Weights of a small masked spectrogram model.
Data: 39062 training examples, 95.7 epochs.
Rows from block 0 of the decoder of a small masked spectrogram model, named by matrix and row number. Rows with one number belong to one neuron. Each number is 128 + 32 x the weight over its row's rms, rounded and kept within 0 to 255. All counts start at 0.
After each neuron's rows are labels from the 100 clips, of 14848, where the neuron reaches its largest size: "strongest on" is what is common among them. Only what is clearly more common there than usual is listed. The data: phrases spoken by 400 fixed synthetic voices.
# gate: MLP gate (decoder.0.mlp.gate.weight, 384x192), inputs 64-127
# fc1: MLP up (decoder.0.mlp.fc1.weight, 384x192), inputs 64-127
# fc2: MLP down (decoder.0.mlp.fc2.weight, 192x384, transposed), outputs 64-127

gate.140 [116 155 106 143 140 121 119 159 145 132 120 117 141 146  64  87 132 101 105  91 124 105 145 176 127 159 109 162 168 127 111 185 145  65 122  99 112 159 136 130  86 116 139 147 150 148 116  97 132 103  99 158 113 100 132 140 148 186 135 168 202 138  62  93]
fc1.140 [112 127 135 130 156 102 174 152 132  98 135 147 174 118 124  56 146 159 142 108 123 120 119 165 122 138 101 170 123 143 192 113 137  98 138  80 168 138 136 127 117 125 173 147 173 163 137  73 150 153 120 131 110 114 139 146 180 193 151 137 141 133 100 132]
fc2.140 [ 91 101 171  85 117 130 100 125 127 169 128 135 111 125 187 192 119 120 111 196 108 161 130 128 101 105 162  82 117 181  93 119 147 106  97 122 134 148 174 118 116 105 121 141 102 112 111 118  75 204 117  80 127 140 191 155 148 143  83 117 151  79 195 136]
strongest on: mains hum

gate.99 [108 214  57 106 210 170 128 133 125  86  92  81 108  60 157 131 117 102 152 123 114 138 109 206 119  64  96  96  87 174 131 158 122 132 109 123 111 156 128  82 142 171 143 166 168 139 168 148 129 141  99 119 128 131 138  76 178 147 119  95 115 144 164 157]
fc1.99 [106 101  97 119 172 159 118 163 176 173  83 142 102 179 156  63 133 147 127 137  21 109 119 117 136 113  86 122 119 204 157 137 134 149 101 142 120 126 108 124 158 159 118 173  89 166 148 165 118 110 121 122  83  69 127 151  83 113 143  86  81 111  97 164]
fc2.99 [180 103 126 134  82 101 110 149 136 151 168 131 182 160 139 103 126 167 145 105 131 103 115 108  39  81 100 104 138 105 115  99 126 122 104 125 104 101 121 201  99 112 151  89 115 195 186  96 149 118 118 142 138 131 169 115 142 186 120  87 123 122 126 104]
strongest on: child-like voice

gate.157 [162 132 101 182 179 127 128 148 167 137 138 120 133 122 175 136 132 123 122 178 130 112  93 142 158 170  56  53 174 183  86 155 125 175 136 121 159  86 145 108 180 166 121 174 132  80 128 133  90 103 138 125 174 124 163 122 126 126 103 111 133 114 165  98]
fc1.157 [109 137 136 108 148  84  57  46  78  99 133  58 128  95 122 170  85 151  93 147 109  76 126 150 104  87 143 177 133  91 172  75 165  86 121 149  76 172 128 165 105 135 150 110 116 168 135 130 158 167 152 186 130  96  85 125 136 144 126 136 101 135 169 113]
fc2.157 [144 121 160  71 101 146  80 165 109 137 147 115 136 121 158 161 127 200 107 109 118 125  89 145  83 118 128 125 133  83 113 130 119 101 134 134 169 130  98 121 130 166  94  82 109 178 140 146 193 160 131 143 152 103  60 153 128 141 159 110 123 180 140 156]
strongest on: /aɪ/

gate.383 [122 123  61 149 116  77 111 112  66 152  58 151 128  87 143  91 118 137 151 122 109 111 139 134  89 120 128 167 126 142 129 127 136 121 130  81 143 147 190  62 134  97 118  89 126 108 191 174 167 144 116 128 176 123 148 129 136  83 126  92 138  99 165  99]
fc1.383 [153 151 104 185 128 127 123 183 181 157 158  70 170 191 118 129 150 161 103 140 134 102 128 136 129 167 134 105  56 112  94 127 109 100 163 163 132  73 113 132 160 155 170 108 138 191 110  95 152 145 128  99 104  76 168 183  57 189 146 125  88 127 133 111]
fc2.383 [ 65 187 155  85 127 159 110  91 134  90 108  68 122 121 149 125 130  92 133 142 109  95 168  59 104  73 125 117 162 148 109 148 129 148 123 129 138 174 156 115 195 101  95  98 159 110 113 206  98 153 108 122 139 147  95  95 162  97 131 147 141 131 195 143]
strongest on: /i/; reverberation

gate.178 [130 102 139 113 148 145 186 115 157 160 183  69 140 230 140 130 132  98 172  99 196 130 135 105  67 127 112 199  76  69 133  82 135 138  66  98  95  83 113 156 157  85 147 186 156 131 167 141 100 152  95 144 138 124  98 181 147 154 111 133 196 124 161 101]
fc1.178 [114 183  92 143 128 123  86 180 105  79 102 136 116  44 157 126 126 137 151 171  89 169 137 176 188  90 145  41 107 162 126 136 136 118 141 102  95 116 182 154 178 133  84  72 131 132 108  80 150 125  88  83  88 148 125  77 143 116 151 108  81 150 114 120]
fc2.178 [138  89 117 119 116 140 126 177 115  78 128 134  77 121 144 102 118 114 155 120 142 112 126  84 102 123 135 162 111 132  73  92 144  97 148 134 121 114 123 121 151  97 117 179 124  88  92 111 150 124 146 172 126 118  88 109 138 119 111 164 199 135 137 144]
strongest on: mains hum; clipping

gate.1 [117 141 129 182 168 106 145 141 148 132  48  98 179 117 101 120 169 102 106 112  92 115 176 105 127 130 153 181  95  87 185 124 111 126 137 141 125 147 129 112 122 128 147 111 163  94 173 163  92  87 154 156 187 138 152  99 138 155 117 154  84 142 118 149]
fc1.1 [102 134 147  93 149 126 170  48 139  81 158 105 109 164 104 132 106 186 168 118 178 184 139 105 149  61 101 132 165 108 125 122 121 132 115 134 132  53  86 133 103 107 142 136 138 191  98 135 102 164 134 131  94 137 102 106 136  85 102 115 200 118 128 148]
fc2.1 [110 148 105 104 122 112 141 159 138 131 171 150 107  79 131 106  97  89  88 143 183 156 121 151 148  99 122 158 162 128  95 150 138 136 109 136  99 174 141  98 119 160  87 148 124 146 159 119 117 129 175 117 145 152 106 150 124 153 153  84 153 102 129 155]
strongest on: child-like voice

gate.263 [155 108 162 122 180 113 150 106  84 166  69 119 142 128 110 130  91 150 107 177 122 141 140  85 104 130 141 143  88 111 223 139 114 138 148  89 129 167 111 147 154 101 186 121 169 136  92 147 184 160 143 129 122 125 111  80 124 153 120 104 140  81 116 150]
fc1.263 [135 150  73 146 117 153 132 134 178 140 175 183  94  77 133  64 122 119 113  86 147 143 121 133 108 130  83 135 183  79 149 114 152  78 124 190 148  85 102 153 159 124  88 123  47 170 123  79 106  98 108 113 161 178 138 107 148  69 121 161 101 152 177 102]
fc2.263 [141 203 144 131 135 138 101  83 174 147 139 197 100 152 109 108 165 112 188 141 119 153 113  95 116 109 117  65 158 103  81 121 138 105 114 136  81 107 140 176 169  97  81  86 145 124  81 147 149 116  80 186 131 187 153  90 170  92 116 136 134 126 151 167]
strongest on: /aɪ/

gate.3 [ 80 146  99 126  98 107  53 125  69 124 129 109  95 148 162 107 123 136 138 155 118 145 101 147 112 126 120 104  70 181 204  53 157  62 140 118 106  95 114  91 137  80 151 130 124 158 111 176 168 149  74  73 141 104 130 114 130 159 160 121 136 123 182 174]
fc1.3 [155 143 152  94 113 153  63 107 129  88 132 157 124  85 195 116 115 133 102 117 199  93 130 142  94  93  95 179 101 114 168  91 142 105 137 145 121 119  56 131 114 106 101 150 190 216 121 136 142 114 106 166 130 122 128 140 151 115 102 107 101 144 136 166]
fc2.3 [ 84 118 206  77 128 188 108 132 144  94 169 104 169 123 110  76 130 175 111 144 124 124 115 137 123 127 164 124 155 142  97 143 134 128 172  89  67 169 118 136 143  86 109 198 103 182  99  71 112 138 157  79  89 141 121 107 193 133 164 120 177 137 151 127]
strongest on: child-like voice

gate.249 [175  97 125 146 120 155 153 117 175 121 133 158 152 131 149 100 108 118 124 109  47 128 164 176  91 109 123 142 153 137 173 112 120 125  99 148  96 118 144 146 128 127 186 119 101 123 160 131 109 141 132 117 121 125 103 131 152 159 111 126 153 132  73 137]
fc1.249 [144 106 132 131 110 107 115 164 120 141 116 166 100 147 145 123 140  91 146 110 154  87 147 131 143 131 100 128 132 129 142 188 136 106 163  95 156 137  86 161 162 121 104 123  95 117 115  78  86 136 110 118 119 123 120 111 100 125  94 137  86 149 136 149]
fc2.249 [153  92 105 125 153 159 109 144 119  92 108 101 132 112  62  95 115 148 142 127 128 129 137  74 120 145 164 161 118  75 121  91 124 133 111 154 103 130 144  94 131 134 169 149 159 121 135 176 142  77 138 134 186 129 144 127 143  98 186 124 164 140 140 105]
strongest on: mains hum

gate.231 [120 116 149  96 137 112 127  99 123 110  78 111  81 102 109 153 128 137 145 126 146 121 148 168 152 210 116 186 143 132 121 151 132 129  62  76  86 130 116 160 128 158 199 168 114 117 174 150 140 147 127  93 112 113 134 153 154  90  44  63 180 117 153 117]
fc1.231 [121 139 159 126 111 153 136 161 127 176 180 161 141 130 112  85  95 117 121 125 153 165  90 111 126 112 156 102 158 110 120 134 110 155 169 140 124 213 131 105 133 123 133  59 132 114  91 138 137  99  83 145 128 121  74 128 103 172 176 113  52 125 144 105]
fc2.231 [119 132 125 107 103 102 103 149 150 106  95 140 164 110  75  93 118  72 113 134 133 150  89 110 118 214 111 129  96 143 118 130 158 157 155 152 162  84 158 134 133 154 106 170  99  84 117 135 133 158 106 167 157  90  95 177 175  74 102  98 148  79  89 115]
strongest on: child-like voice

gate.47 [171 142 106  99 161  90 136  86  74 138 120 117 113  65 117 159  78 171 165 129 123 143 132  94 121 146  90 149 157 133 166 162 135  88 171  98 127 100 131 125 120 121  87 104 134 110  98 139 111 123  78 126 151 149 135 115 120  94 148 183 133 125 170 113]
fc1.47 [100 151  80 152 163 161 103 131 168  97 122 149 161 133 135  94 121 146 107 160 128  81 180 133 174 102 131 160 137 152  97 144 152  94 146 175 100 128 119 114 116 121 105 146  80  91 108 112  89 129 138  73 199  81 120 185 142 123 127 105 121 137 159 138]
fc2.47 [193  97 104 115  69 115 123 133 136 136 150 132 126 139 176 146 127 115 155 123 128 160  89 127  74 138 118 141 116 113 151 126 121 152 148 146 132 121  91 112 148 133 146  66  78 149 157 104 104  83 129 176 134 189 107  94 131 179 164 125  91 160  66 196]
strongest on: /i/; child-like voice

gate.182 [100 153 130 121 125 182 164  58 114  97 142 159 146 139 147  98  90 132  87 143 102 144 142 144 142 132  61 165 154 154 134 102 114 163 109 136 117  80 122 115 146 154 155 166 124 176 107 144 164  83 161 112 116 152 161  66 146 153 115 104 148 156  97 166]
fc1.182 [182 157 105 122 147 113  58 158 109 124 135  88 157  71 129 122 182 160 122  51 141 125  85 131 130 150 150 118 104 122 133 110 159  84  82 134 123 126 134 127  72 131 150  99 160  74  91 120 134 147  98 142 153  95 147 150 121 112 125 180  77 144 127  89]
fc2.182 [130 128  93 143  55  98 110 139 146 133  68 141 104 151 147 155 122  84 100 137 117 110  87  69 148  78  90 139 106 114 116 125 129 110 109 148  85 105 163 147 103  92 127  91 140 153  86 171 165  82 145 124 141 187 143  92 138 178  91 145 117 151 125 173]
strongest on: mains hum; thin (high-pass)

gate.368 [131 146 118 120  85 196  78 135 156 159 133 141  82 140  87 188 141 144 131  96  80 114 123  96 109 165 127 126  99 159  99 154 146 134 124 127 126 145 117  74  56 178 149  99  85 141  92 163 142 141 178 155  84  96 110 109 120 130 169 109 165 146 118 128]
fc1.368 [142 164 143 138 133 177 100 102 150 168 113 124 116 199 110 178 140 125 143  86  62 107 140 118  91 165 117 110  94 144 115 185 133 143 129 133 149 149  88  82 104 168 155  86 120 141 125 140 111 142 153 169  96 117 119 152 140 109 205  85 187 127 101 130]
fc2.368 [145 135 143 177 158 172 138  82 166 145 131 123 137 169  82 133 124 138 122 117 117 123 187 135 145 131 154 125  82 103  91 195 120 150 194 134 158  64  93 117 106 165 152 104 149 129 145 160 108 135 111 161  69 133 156 102 187 110 176 135 171 159  96 111]
strongest on: mains hum

gate.117 [125  94 111 108 107 132 164  63 121 123 184  96 168  91 123  99  98 148 123 122 181 104 164 136  73 121 148 112 109 116  97 151 129 117 138 145 134 103 149 101 183  79 107 133 143 149 100 112 164 130 176 113 125 150 137  33 167  98 134 192 157 125 160  58]
fc1.117 [124 120 129 168 108  54  74  98  93 114 127 136 115 117 151 102 105  97 132  95 161 107 117 132 103 108 168 109 119 135 126 135 133 134 173 143 176  98  71  56 156 123 116  95 183 175 156 120 165 101 194  73  96  96 177  48 126 137 119 123 101 149 145 115]
fc2.117 [204 139 120  83 121 143 152 155 111 150 113 163 184  75 134 124  99  91  93 113  82  78  70 177 192 141 113  91 147 132 151 134 127 177  96 121 212 149 116 111 129  93 108 123 171 149 139 155 148 103 122 100  83  65 141 111 135 150 157 135  71 126 136 235]
strongest on: /i/

gate.71 [109  65 172 139 127 142 144 118 162 100 164  49 132 104  93 171  97 135 134 117 175 100 119 120 157 163 123  75 152 149 131 149 123 129 105 216 162 104 121 148 148 108 200 178 199 132 109 107 127  66  61 111 134 137 113  76  63 122  91 161  81  79  36 122]
fc1.71 [146 133  85 116 112 109 119 173 106 149 150 193 104 184 112 143 119 106 142 175 110 158 118 136 132  88 111 175 130 197 159 138 122 154 137  15  94 109 154 176 121  93 120  95  88 135 127  99 160 163 123 127 112 129 110 120 121  88  84 110 112 146 177 193]
fc2.71 [101 103 131 200  92 124 149 161 129 154 177 106 127 157 113 156 153 183 141 175 130  94 103 142 128  79  75 101 144 122 149 149 141  42 116 112  92 138 145 133 123  90 127  94 177 132 151  87 125 182 110 113 123 137 158 150  90 117 105 146 114 156 109 148]
strongest on: /aɪ/